config.yaml
arch: "vit"
qk_norm: false
inner_norm: false
moe: "top_k"
num_experts: 8
patch_size: [4, 4]
width: 160
label_smoothing: 0.1
shampoo_beta: 0.99
eps: 1e-08
one_sided: false
epochs: 11.7
weight_decay: 0.1
Rows from expert 1 of block 13, named by matrix and row number. Rows with one number belong to one neuron. Each number is 500 + 50 x the weight over its row's rms, rounded and kept within 0 to 999. All counts start at 0. Numbers have three digits each. After the name is the row's rms in percent of the matrix's.
# up: expert up (model.blocks.13.mlp.up, 8x32x160), inputs 54-107
# down: expert down (model.blocks.13.mlp.down, 8x160x32, transposed), outputs 54-107
up.0 082:425493587453443493534507441518595507487492618503537512481462499470460451508492480424511569517500575534564474525535532410463523463467494483391449363444536488458458
down.0 086:534495401543552524533530526487493481515410475466542475531451487544474503605507498503496329569465460487508542449460440552501549502564448508452456564582470541516533
up.1 094:491494443588563487486476514565541535506499440500485517531490445549540463389484529513571495533488409456556495489500501423505504482554453550391492485492438473525513
down.1 081:464504541419461446547506525505458551488473476475425565507515530459578414547490491531468537550497536633482545444565476503563511525462558494605559504526495503464530
up.2 108:533454465460539377481439534578492552540424476517442589475511415491536455521485544456522499446510485423566507458585431488479505549457348535491482484552430490585516
down.2 100:505460522611434586435512492504532482409491513478557485467519524519493480511499558441537494564555513517456572481431543549467390513543544343511460512394508516436486
up.3 092:424504464548468485464513488535537553456443508441478574392518523510553578508491504552469422446417531353539544401561482477468468509548436498512429475519505458478512
down.3 091:513470524504560542445501505484486503500496557495429486577462478525542464437633573507472575536497502509478347563456502479492490503504473487545509483498510578495475
up.4 099:475543482392476516510473507427531408490518460461510451568508500594489506465508503523488598524471553502499502432530556523472482533495495511550517506495435490573554
down.4 088:528465545466568498497538554480414491460424447512545575515456493500531534537538490494616426496467489566525495638507468520471515485410500499453486521563451552505467
up.5 084:560563452464610522543464563526512454537445502452526471529458543490450529489496441490449571507522431474495530508515499535447509446511540591553501506447546450464499
down.5 084:434436420515486513530470468528466559535512427486525524445374508564544408398550440537459411512458509517435463551607495535490461527414450411479453554560491450544429
up.6 135:529535456542460551369427540506444516447522406509427541443521470505573411478494467518497420488474476390485495456466497473481489475413491507469427466546393506484507
down.6 127:518534494518452487512557494504486505598548518546362463449566551549482524484524502451521548527504496430472616503533535442530471522597545616479545493524553605430461
up.7 116:499502391361415493537549467501492507465537534499488470464472552537451495480504493543560518517482473437535455493445554458514479466466493513570538484489481502459441
down.7 117:529476495535580595512487533543490643494497431463570523512549551470534525524457549453470446462449460611450549571583485543547501540447560463412426513532555491526478
up.8 113:428410530526475383483516558479552482488496571497479456414431445537434499486499440546389483537537410473541450476587469607542447498586402485509498483511539570483509
down.8 106:521464484579474544494530504554524465513437534527532507438526544453491530557586601502464416501539582442490562484428468476464533466487613572467442559387585569569436
up.9 098:408494501611432575492529498509570502610475465471475517436428442471541441522468543481560526559439432440567517444464500520476588526465491504501567543591519527627519
down.9 099:516503483476542446523475526504490448451564468523513500530549453502420519399540503535465446388494485614489557537568486548471521394586528534469476456464587482461469
up.10 116:528437518471543400418586541427449476431515520494541515504539561601404441529404505505452561497515418542440420559407473517475454502347478507469446463453464506505551
down.10 134:465562505548497460517512546513442571554501502530601481553532546469488548473434463579509515464504439450565574485553509451521468496594603562448496530565485539409520
up.11 093:494513539459507388423519518525472465544460526477491548467479514475484543534558516496461581455398411361536527400461479496468477512563484438471418458518433558454471
down.11 097:498511461512526542450557478512526449522451493493516537515454568469470465461493568537470430476498537472512418573508479482510608435519460588550530534395503452521544
up.12 104:533532539536563517497519533481414498505499523491478594444483472523524512512514496483510437517558477373520567430471468567418528495554463543452498536493408496401541
down.12 105:491496493483534552506498485527508466497571489487403486544414502547523516611440517475461455515525498497530512583502541510481442459583529527480523443471494515540506
up.13 150:564541514507561470513558566475392502486491390529499446534419586553480453498531573504538434536596491443490511535498477507455500367500447529439433477503509457506520
down.13 140:474512466496584472559615503490536506542493545523410591457489498499528456464475525511493513529523581431493414394515536431521441496565451581536512395576579509513542
up.14 075:533527509460463484471426514506442517376465481495488495408521502484498485514560495452570491512490503504558441594483436537481570438580492457567557471434467504538565
down.14 082:514437467470572500544543420561564475589500464506493541520520518505544450561547508516503541540506447532607504376411465517483516552461449457451451451513504478426421
up.15 098:456527492506508433528540440547451510515458587551523550519451432456508506487572423505515576473480543452447542409586502365480563393607471524510459558396488471482531
down.15 103:607500477526507538492438503468454454468476443479577518524535527510501412555486545531472484480500468519490442551407495522533489532561466454533541420564530491520537
up.16 107:519477497506578614513557512473513479546519444536509437472416632549505526478471476465539470544560419449459588455517502492508397556462599478438437480444613507469496
down.16 100:534560473530423437562475490581486537549550524493529545474544520475515466412436547575476529445518570491489585500484453509448509407439491467531562490584456555555491
up.17 079:485506506567515436481505418544489495438585534481460526434477499474497507482486477461386395558490470484510505468547445452505447535466419526551478462530517535475573
down.17 075:536576534450508593564506576523477470581474469518583522479477483471545543464523548552540625378470477523580463548470541442476552471523567483426486499464461488512525
up.18 089:555450607449467435533464451469495485457483397419451528497523517491559468513493559489508580597615486511448535451454570508521514402528491466504514476530540433545553
down.18 100:474493489445507456574540536534542426499466492495515491461394455549499515407532486504499422491494511411486512513469494477453480500551510445517458580524527598488432
up.19 098:472475543499468533492452474501571500495464507470462617504454437529530399509460481462554440469497473452610467499511526489521447624620460489463551399520545538523515
down.19 098:522478397435477504555441487605496499383477492465530419465517498534453534491496500529474583535521515577580461493500485572395504540520455532487450534499513496532557
up.20 106:491493479537481532585525520525574489494511507502464412440460516441513427504506508500566464508512536560574544567531530493525512607535566515512466424470527543532512
down.20 120:466477600411565506557416486531478439411506522496492520509414461453459553544502444533513548532509504586506494506467441541445499487503501429451517490525503457473526
up.21 107:505452514479487420443541563528474511508532405477494422462503486483436455496488505441441425517494488535549496503468487532454531515651466490584487490486484494559528
down.21 107:490467493510438675476591558467483461544496557423380545522508502480511463461485410465453566625497580457553444465471505480500504539436565417421502542524417411439489
up.22 076:504505435595501429483501456512450520493554454544323518420503456564487519500507517515466545563552482609535458497475489477551461500542476445564536565485517492606502
down.22 082:417502589378457577548451484552515489433475543517596467507466525579537536540490489397536541476478445445521578523480432528480513467534561535508368377452530474443496
up.23 106:545458543453429511506484429512455462526531511457557553543479553551587542479480513458443526601478462480494578388451508466469517578556452458483493512473524458430579
down.23 116:508484524460501488481476559508455495464554503474545534418594485435523472542461463472599543488448477595521423489534472547456479477468488478542579447486519485553528
up.24 102:537448420562494442482521514570528505509492463515435530516484428467468517477518423568430470441411529464502453369603526440498541565516417517509474449461472394476445
down.24 085:504563550501496463566469496496494399421460471460468538455501466503552468568449542490486525568546485516538462576492487556440502404556525563430400669477458526501488
up.25 089:529493513503593492508537471549539529491513485577445438557513472473508542530560488500500475352502465575517422414485514481522558316542602506526440431554443455528438
down.25 080:397437431516445434447508425485429480469487491463511510470399551562466424576502500497507539574458468500478608549517462531524595515527432537492510549466533402426554
up.26 091:527515448617514381491510492552536461505513486450437543544427530371460490535442521440462580520505493498548420440547484445539567475586422461519497563507458449550553
down.26 078:464587590478461557503508547537536559558462449532646494515488493538485550460420439422519504528470506503479609500452459480472477506511572499462537468506497515451510
up.27 095:561535508498476541432497523391500496565443427490456446518480492490521443513538490529525533432469395436542465440575589534509560534546424538419485502545492398580479
down.27 096:479506407408478486586424480545482511476608539468524537478424516475512470604567521531464545538464498593491387549482532430483509517519504464593515483530474607499576
up.28 088:482524460559547531484506480539526453502459412482619480540530457491502543515649503452623609562522423515522512532562452508491527469545470522457500552570553488497496
down.28 105:524495426532495476461504610503411496464479550477597429454402559505487438490487476593439379484522496471517470513481489505540546483487558489499539506511519512481542
up.29 100:491471527561448493411497514513551523447515588478509549472557478472508461493459556465387546529463517358454470440481487559469386557429541443573548562534480516619490
down.29 099:402474548553569517489516487537409465508486521499456443510547481556577622469511467504567409408512503482563574484528473491496480520443476486471474480494439461478447
up.30 085:501498519506501433567475520537557540528460502460456528558464491481414532544459472560413531426436513497489538383561526437497491416578323452497517515523510576476532
down.30 080:481478522501504541519591485479564436531494539500541525492557462513474545470384538396511488416508551483528506579509391584490468444573534555468537525577480433512435
up.31 084:455521437575450522530512523513510492493505472561482513511534457486539530532426542508533510547412465513534545676508532576493453579596467513424459416485446446565497
down.31 094:528551530518596538515464615500520566477503502430541489494544545507404503354545548497528489378515520494594523476526510493482504440490551543470448572513483580485490